{
  "n_mels": 64,
  "win_length": 512,
  "encoder_widths": [96, 192, 384],
  "latent_channels": 16,
  "decoder_blocks_per_level": 1,
  "residual_init": "none",
  "shampoo_beta": 0.999,
  "warmup_steps": 170
}
Rows from block 11 of the encoder of a small spectrogram VAE, named by matrix and row number. Each number is 128 + 24 x the weight over its row's rms, rounded and kept within 0 to 255. All counts start at 0. After the name is the row's rms in percent of the matrix's.
Before each channel's rows are labels from the 100 clips, of 14976, where the channel reaches its highest value: "lies over" is the class under the peak. Only what is clearly more common there than usual is listed. The data: telephone keypad tones over noise or synthetic speech. In brackets: how many of the 100.
# r30: branch 2 reduce pointwise conv (encoder.blocks.11.r3.0.weight, 96x384x1x1), inputs 128-191

lies over: key "8" (34)
r30.27 093 [109 106 119 141 162 108 163 100 143 141 148  96  80 100 150 141 103  93 143 151  96 126 138 120 124 128 115 124 104 139 148 154  96 137 125 131 149  88 131 156 157 122 127 105 141 111 136 117 115 137 133 162 164 110 107 144 110 119 122 118 130 140  89 123]

lies over: key "7" (28)
r30.51 104 [166 114 150 152 111 105 157 126 121 122 154 157 130 155 131 142 151 166  98 140  98 107 108 132 170 125 143 116 111 109 164 117 117 111 118 145 135 101 138 101 132 153 138 110 123  90 119 119 142 151  93 143 134 157 156 141 150 148 143 115 133  96 139 134]

lies over: key "7" (47); key "4" (25)
r30.93 101 [124 161 122 142  95 152 110 141 114 129  93 142 106 129 116 167 168 128 141 122 107 152 118 146 177  98 106 107 169  99 137 133 124 137 123 167 147 116 129  99  79 131 155 135 109  86 109  92 147 103 108 140 103 112 138 155  99 145 150 142 115 173 123 115]

lies over: key "*" (27)
r30.89 095 [110 121 103 160 116  97  99  73 137 109 114 124 103 147 161 133  98  97 137 126 166 146  92  97 112 143 126 152 138 134 100 122 135 120 106 138 124 143 156 140 141 159 163 134 125 154 131 131 155 139 106 136 155 125 161 119 168 122 124 183  88 150 138 108]

lies over: key "7" (36)
r30.46 108 [119 152 143 116 130 141 134 104 148 155 135 128 148 145 136 159 108 120 115 150 137 134 117 141 154 120 122 161 109  91 124 107  80 161 170 145  92 128 140 151  83 156 154 122  94 149 136 152 152 163 124 166 131  77 103 138 137 116 170  98 158 123 133 156]

lies over: key "*" (28)
r30.56 101 [128 151 129 125 154 144 158 122 156 165 111 127 150 151 136 148 137 130 127 164 149 123 114 103 125 127 145 128 155 171 106  95 122 142 156  94 120 106 139 127 154 169 138 165 121 117 148 149 124  94 147  86 129 113 108 120 150 119 125 115 121  95 163 154]

lies over: key "7" (32); key "4" (27)
r30.53 098 [100 110  94  83 118 142 109 119 103 106 124 130 135 157  86 119  94  90 125 123 136 127 101 135 112 114 142  93 170 147 175 105 144 156 166 168 141 140 122 122 140 149 108 103 147 127 118 121 136 125  94 186  97 127  82 102 131 118 176 108 145 113 125 115]

lies over: key "7" (34)
r30.62 100 [ 91  94 110 142 139 122 116 143 131 140 140  84 150 110 112 117 125  95 101  99 161 161 143 142 128 119 143 132 113 151 140 167 139 138 122 102 148  85 139 115 136 142 126 132 109 127 102 136  75 140 107 116  85 130 103  82 156 105 125 120 125 135 161 154]